config.yaml
embedding_dim: 192
mlp_ratio: 3
parallel_block: false
ema_decay: 0.99
steps: 15200
Rows from block 3 of a small image embedding model, named by matrix and row number. Rows with one number belong to one neuron. Each number is 128 + 24 x the weight over its row's rms, rounded and kept within 0 to 255. All counts start at 0. Numbers have three digits each.
After each neuron's rows are labels from the 100 images, of 14848, where the neuron reaches its highest value: "responds to" is what is common among them; "lies over" is the class under the peak. Only what is clearly more common there than usual is listed. The data: coloured fractals of 300 iterated function systems on busy backdrops.
# fc1: MLP up (model.blocks.3.mlp.fc1.weight, 384x128), inputs 0-127
# fc2: MLP down (model.blocks.3.mlp.fc2.weight, 128x384, transposed), outputs 0-127

fc1.156:100141125118122130133123103118132119165146124151150102140100133115109112137121153125097133122160117145151119093139123143156100096156172116099103109120153146161184146081109172094125143132100168100133140130138172131145135144149154128122101149133100127144095125103078147102139109171164078132165137160144137176158152104131089086098154128096114145105141116091092162125116158139157097130105
fc2.156:159138235159150120114105153136135139090132146136102097136118156171126144128133095133117127140128110140095233149095156104128140162135100132143151154122151116145147155135118100129134167119163116148155116097130123149097123152151138107113105153119124121107086126142123129143130121089098162142129139135115183128152150127159141150151134110152138126125168111139110136129160117130128138150116
responds to: orange
lies over: fractal

fc1.305:123102114096153132114102096114152135126144126103134129129078130122144098106130113137125163130109082122136159115153125141096118105092134137129119139116117178119132100107130113160128180154109133184170086096131097120155102138174147135112122158158093146123128175117121162106143112085122160156138134127088103172188112143146154080139162160143119130118131132168138106137117125123167164150124
fc2.305:132137148139128135109101132113117086147145126152136150145162114115143166128143133109130098133099145114147130125147051118111139138121159136131110146102114111200161129127126135124140099099146149090149150153117157138132107190139119115126118130119125138142101087145069108131147161127129065133143122133160059122117156108095109129115199118139121130113120113092101140185104139111129138118127
responds to: red; black
lies over: fractal

fc1.30:089129151133133147178139144110113111106136099131150164150099120098163114118158148114134121108144104151160130099147120118090098100173104140087119107091153140125152110094145112176166121138126096133132102110102132088152135142155099132129135135149157156111128133102140098097136154141168113142119108098121102093143109119093151136178128099149112102105158169143167148129126084109088171163148
fc2.30:147116151136134088083137130159150113154102139123110112110126150151094136129093117146121120141093153080110134158104155122146177164095138127157129168156078099130131142164135140086100146101135150115113174156162120154119111142120162119142105129109088111127139093132118141139117108104085156127135156162131129147108143150170119118079140149169148136147105098122095129156145169134157089085109
responds to: purple
lies over: fractal

fc1.161:135106146126120130183087112115157143152137111079119102122079128157128069150138106113116133126108096147136148133109185134156134127137097122149165145122098120114095089119091131175117187115142110153114114109129149101113129105115123132135151088148130128093163146120182121161115102144156142112117116084157168135150129124107110150171110140128148126145167140155137106125128106153095161166145
fc2.161:123144169114105137082102090110162112137154116157143134128192113156100143098108113087126092138097166085128151107151078142101122131131125109124101168130116135147135113124127142105119068117120150090122149107146154130119118151125126128080143112109119160149086089138097119103151135137135089127156106142160066146128146087100111114147161099102108153119106130096114119135148151100139098130133
responds to: orange
lies over: fractal

fc1.349:122115140119146101090095099146132088131115125132133137132156116149133175115140119096120102129086135083103109155117086089114166152098129121132126171152130100167124159150166114107120090113125168078120166148142169140138082152144150105124128121130116135107133068115120148124130128130129092134143146155117084167131145111124109106092153092131131147144118118113085136156144139091156087086104
fc2.349:113150135134100174153132117095154157102161117145145144124148109123134126122131128114141131125168129172155135092150109153110080084175112084120113114097160159134133119099114141149142102157123103147131106111113127102122156141136096131056163131145151141140125161135149115105141142153168114136138098095139136118139117095077129133190117129090095159107137163119158124097112110133092160167154
responds to: pink; orange
lies over: fractal

fc1.366:167149080113127079121134123168130113111094118152130139099125142119120118118118120094154131129123158097120110155113121104133149146087157135117107160159143103140135148159139091117098093134147127073093143172148151183138131134119159131143104153108099130106134087117078105097117153107113073163119111129118102141097099122133126137070146107159102107101154110088107142125115149104155102115153
fc2.366:123144145104109148105080124122114126115145133151141147102180117137099153117096124099162107132134172105142157116126068159099111128154127169140097158121138125144149176127109141086127091126120140112136145124133134091097130139144133111141145129096161142176142081148086111089148153140133115140151118132145086104104132071082110156171153111084100103090111158100124129136129141153120117139121
responds to: orange
lies over: fractal

fc1.376:102153088125095140145144144109123166111158114148130095086142111115102096140098146131148158140168130156149143115096144167157100119127133132161106119110152152103101154104099160135103158158131118167105114099133098098088156092104112133138148118145164107143155159138161143132116108142146169125160117118140159106120147102129114150153095167076111127119114160136168092084121156171124144147154
fc2.376:127133150123082127097105157116122160128135133139123100083154123157086119118079143126155138152143157136121160136096157191151129130120114164164104160125116133139113151149110181098096154147120132170099153104159108104083116143116143130160130118127137116131162141127149149151109106123123171119157146156155169121107147081148107164159117149087138109145086146134126113135147165178114108126119
responds to: black
lies over: fractal

fc1.59:102132161153152121128142160163143158122117166080128164118063139165166176120123124130118119115155125136084140107086179169110164127174095117151148098129149112109114099165122139166129130113137142114118114128128117145120113133119111146165121102146107143096149117137143148136137158133091124132081121123095143082137116139152148105138132123181142097158151138126117156067136132141104138147164
fc2.59:120153171146122167092128148110097112120143169144119124154160140149137183127121123123139126112193158127150133111104142136105137146121087098141110169116137117153142165149114141116124110122142129124162137090116130141100133134158121085114109148140132163167118097116124109109129126125148151170135102090130185118133108109102121176123121077088092146092128136116069135144093159108128131091168
responds to: orange; dense
lies over: fractal

fc1.116:157114109115108085088114123147128133125107154158107098097147160154079106146092131149121107165093158097110132125105154134161130144093145123157111169165113113129120147165129159103092135106127148108095148123182082137118121117116166125127113113094120106172150115162109180137126129115101142123164163153140169147090149110141124141100153135081141137152096117124121102135139142145134102090106
fc2.116:158122132117121108111135150138129158155120129117115091086108156134087122148085141155151131159116141109109145146112172147159165157130132143176118160133078102106118140154119147089088177100149118137102163157162108145116121092107132131147097113095088100139164133141118138152110082108084174103143154156142135122099154141162104147121109172148138128153106107119142110134126174159121134113120
responds to: purple
lies over: fractal

fc1.72:142093106086141097109104150139121134151103120102148108097116145155099116130125149146136154168108155114100155165095146147167144176104171169145150153155104124111091160159156129107112135112097159130108168136173118152136105096093149126150110123124123110128114106110134157141095131101110160102137155169100159107109130155170099149100159130141162100147127091148098111136124159148139095112121
fc2.72:153160087131140129142117120125137092106142165165104151143101153129153153143148090146104093089138097146141134116118174116089114141115136107116137105150152111103163160125111119137157137129162114102180114124110119131147157118168127100105112178134135113149123145156097097105182169092132148171093094105126162134124091146142167110138138107126111156098145116113137165084159103103141127131157
responds to: yellow
lies over: fractal

fc1.378:146141155164134140177091155145128130115130151105104141130074164117174127146145125151129142104165079150137170129102148120111133142151126146148143096133151131087121124143136113148148139118124087141144082097097094168166150106139133096143115138135145118124143150126167128101123134098111166129109144114092180120136098179158152143155109142146127108129166124160181144143140107092112167159137
fc2.378:110120139139145126101146089141177092117117126139133141158160109149120134101142102089104109134089150096119127128109067093118126132099118078096140135150132122159130111142154114130136080103107157084142127157138135128144106131127150123070141117116160163130060088121100128106150142128135071130127128141111059152129116117106127093119169108113133174121128127105120113141137117099158096112113
responds to: white; black; dense
lies over: fractal

fc1.288:080150154133100152133148130095146079138149140129162146099168116135114130123124118113141125121078141109154107137143095106134134124108140134105091171115111164178125117160114127099127089158092126127097111105160143082099100189105110125107167090140135118128110097125094155153107127124121087131146119108159083112133157079093091132142148123102153147108125156123090128097131123102134140124106
fc2.288:111133195149119150133132125099158149111158130133117126144140119153144139132144134122120137126178102156132192139113172094131135102142085082130118131094125122130112147132120121146151218151138115172159101100126137101109133179139115105081133111138138137116203124134153126163144143134120176158137139120139152121147141150121150110142098107142138172123163155156145135129121102119119138124119
responds to: black; dense
lies over: fractal

fc1.153:105103099119123128115168126138126128133124100144170118156180100151114125104118135085130140135106166100104094142168076114119121098115144143111132163121140147171121139115170129138114084163092147131113150142135173097108115149100135144122163102148150148124082110111132137134120124165165068119151137152124082138143140097099097141136118085090154119156109158130096097081130136129126112120102
fc2.153:094104157158154129136151088137171141083111102110149123154141097148128106081140116088092147148130112139109161142162111108136116108139074083104164129114142154124105110114159094145141134163090122147154101083124161108137110126127133132069160103157149171100122146100153134132139139144152113126147136129094104143165135134113136097160110091117144170135163149160150112120140108128136136160104
responds to: black; dense; grey
lies over: fractal

fc1.27:105106120150136105095144090143132128144096142119154115153158105152078105078129122100114108155089136095110104144122052086105140102104131128126151127137121128143103098131167141127111083136122177101121158131149156118132116178106115150153143118119145152123068126113119120119129128150145065110142127155122083141116123125084115149100153093099138119133110115143118109096093122122152108112092
fc2.27:085100150117141113128177101137163144105110097115163101122158078141103122103101134086119158161101139122111131150150078136150123112115148091130137147127136165154106099126152143124123113158091122154141129122148173102110110112103130138099173090127109153098078133097155160160111108168157081098168150134113085126148145101107118101136109133121145159145124164132124094145118137147131117144105
responds to: grey
lies over: fractal

fc1.234:135089112125159102132089119088135138123119168161100119148071132161141127148118115140154151155145120177159165149129173110145137145126143167142105132145111121125144116098119122138170141136105130131132103132098152113147112146159150136108156106092120156131134158089144158145142147134158121171159082150155142155155083126122178158147114110142099116096137138126113129187163115156084156150119
fc2.234:112133165142120133101111068114141115138156120102122150154146136126131142135097100117098148111154130120133154123130138147102115128148099105108128163126091148143135146109110128125131123129140157140171151114096220080097131154167109160071131118137089142144173123132137110146133118170156113125176103127157152136147121107122141116145106106107109155112088171090095134187156126117123132124128
responds to: black; dense
lies over: fractal

fc1.210:116123112110124103089128100145142097160137121172150108127181111129092136126111132101115100127068165081119082117152091134126139114101134131123104164120091112170144113140131153119097095122129159078115163149133141120093106149114130129124135121123115136131087085150100147126140105157131083126142120153154091148099132099087092107085165108113119140129093153098089119115132164136141102104120
fc2.210:133135148176153122137117101147162092095117149144103155165119137143149140115159093115097100103115099122127144132108109084101122149108095098100148104153158117126148113130142091160158093117131137094170093121112101152165114144161150107087122154141172149132074123146115106100168165103133110161101111125104112147140100149130160089134149106136125166106160102118140152128153091096151122141121
responds to: black; white; dense
lies over: fractal

fc1.337:109082111091135134133078131136139139133139107108113150107114170138166105099159098117117162156143101133108163147139162169157150138157136155091160110096129152093141118097135121135149172126158152128105124126150143164106124128130133122142159161109110154113110145135153118125143146146140180114153160127151155124176145140127121140170131101112168077169154118168143112142117111098121161182104
fc2.337:125163161127132131110153109121171090128153131143125132171155134165138157121143069114103095134113145123125160107136111108103130133104124090117106133153124115181160107133119137125143123091141160079175138143118172124122107147154136138062131136125101150139096107149099115139159160127121108145132095121152092158131138101108120107125156088131109177115122131088064134145171135112160102120135
responds to: orange
lies over: fractal

fc1.144:108094131112144122101104147151115141142102123092146098109123159152109103139106140145149162174100165098123157149081131136142152179110148159135140154159109131118094142147138125081099142112108158144093164125180129152141106103112136123153120089104104123106135117119161165152101121105105166105146166160109142125098137148174108153105140134141135101147099107150085110144137174137127089109104
fc2.144:137164084135116154173131156094102122110165142146118141135088147095166145144159137148157108087154076169137127095119162132107106119144151127107127083108156137100161129120108113158155150146153087112140103119103126132141154101149090119126127169157129116143132173149118092110155135119137156153093095100130157099134108140138162158144113132142102119110161131124143156082111101109101152152165
responds to: yellow
lies over: fractal

fc1.120:136122096117134125168106146124127184101099138146131131125090096126111104158121105156134137125155141154104146133143183171128073131124124139146120119111171130069126090087127099149151140150140116148116110090161107133129133097085119177147131141115169131140091199128139134132136116113118161107119128105143169125112147122115142128161110109104104145106173143157145135101145148136122163174149
fc2.120:120151123094105150145120097105193149134147122156149143126163111134133136118103102120129118126139156150146136116161101167109088085134120062111119121112126139124122106120120169139137121126148121119125121123115145095099143127142115141046158129127136149136145129138126107120142123166165102128150088098162105132145129073079116104152120108096109191097099171088159115116147145147127154133142
responds to: orange
lies over: fractal

fc1.8:093144091088104143155155141110108118144157107121156150114158113115140145140128141121145128116133156152158085098173093141115087089155161153117093118107126151182156112101124141139128095138160116106104153169090141101096139123125101137157150115121095140141134123131088114111105112155168070113136095092159083106111142114092108146134121122109101097110111157102088126108101130118110151139145
fc2.8:154133144154164107122114112169159097102105158139092146150106155135145145121149091142090101101112095108113159145121136093102152170101111098127161118157139096119147143148136095133157127109137139100174114131114109158163114150166155094096104158123133118136120116142122108105168148097101137171096121130100134146128099164162163086106147115158131168108157091130130159143154114094158109115118
responds to: black
lies over: fractal

fc1.228:128142146138134101096037143146107097152142100129110179110160114087107163118108103154096145114141135128119159151122134120113124130121095118101125111110121116087155095097120062108144139082134102127152105131132117163101128124143148108119133135125128115113140114174091137121147166119136159117082155138142160137132100107154116153141129147121162150099118119122192116151142170110098130152154
fc2.228:123129192205123132080107130127166109109138155153125131156180132166105149108100128117145091134112160100124206127084116146122133161126077119141126171132145122158141135127120155107114109124123165118145136114140128110110116121140154093092120132126182137152085095132128133119127129122121111132153131149149124141112130064127119140150125122084122149117098152112139114149160142161116116116108
responds to: black; dense
lies over: fractal

fc1.263:112103074088111119119148093110153127113111131142188148129183078152140118101109108113116137123093140121111118145154112132114093120125152104119144137105108137175127123108161129145139112127114167103098149135118148075085100131133105120097175088166115118117105101117114145116127156127165091115185112117106076163140138125110098135153125132124108109164100145142079111132154112149114135119113
fc2.263:126141138149134169162100139124173132090155122144118139125123140143131122119135113141122126111188095176135182115157145144117099122160115099141132115121164130087132140095115126160149121156126085156159093091120112118126140123153111125081127140148151125138136175137153108110158133120138163150125113095127167119135119115113143097186098136100113163107162145139196128102150115145117166179141
responds to: black; grey; dense
lies over: fractal

fc1.43:132108150112145096093125141148128135154099118091122082103125131135110120139106139154145145159098155093105134163118133129157168157116123149161137161156092106125106141160135131082084159108127146119109151147148126153127106131097154128150108097110088121104128121116143152171088098116085149092153167146106117126129171151173114131099121154164148121163105088146110087171137166126135114102110
fc2.43:143150092130126155161123132109097119104150144154118165144092144104159140137158122145133111093160087157152116094126167128085105126152130132116131089115163123100160158113112114150165142129153097121153099129092118136143168095159090105120125165131143122143136161145111093099162156101139144166099087088124142099130098142122163138143122106146103125097159123128155165083118092112104149145166
responds to: yellow
lies over: fractal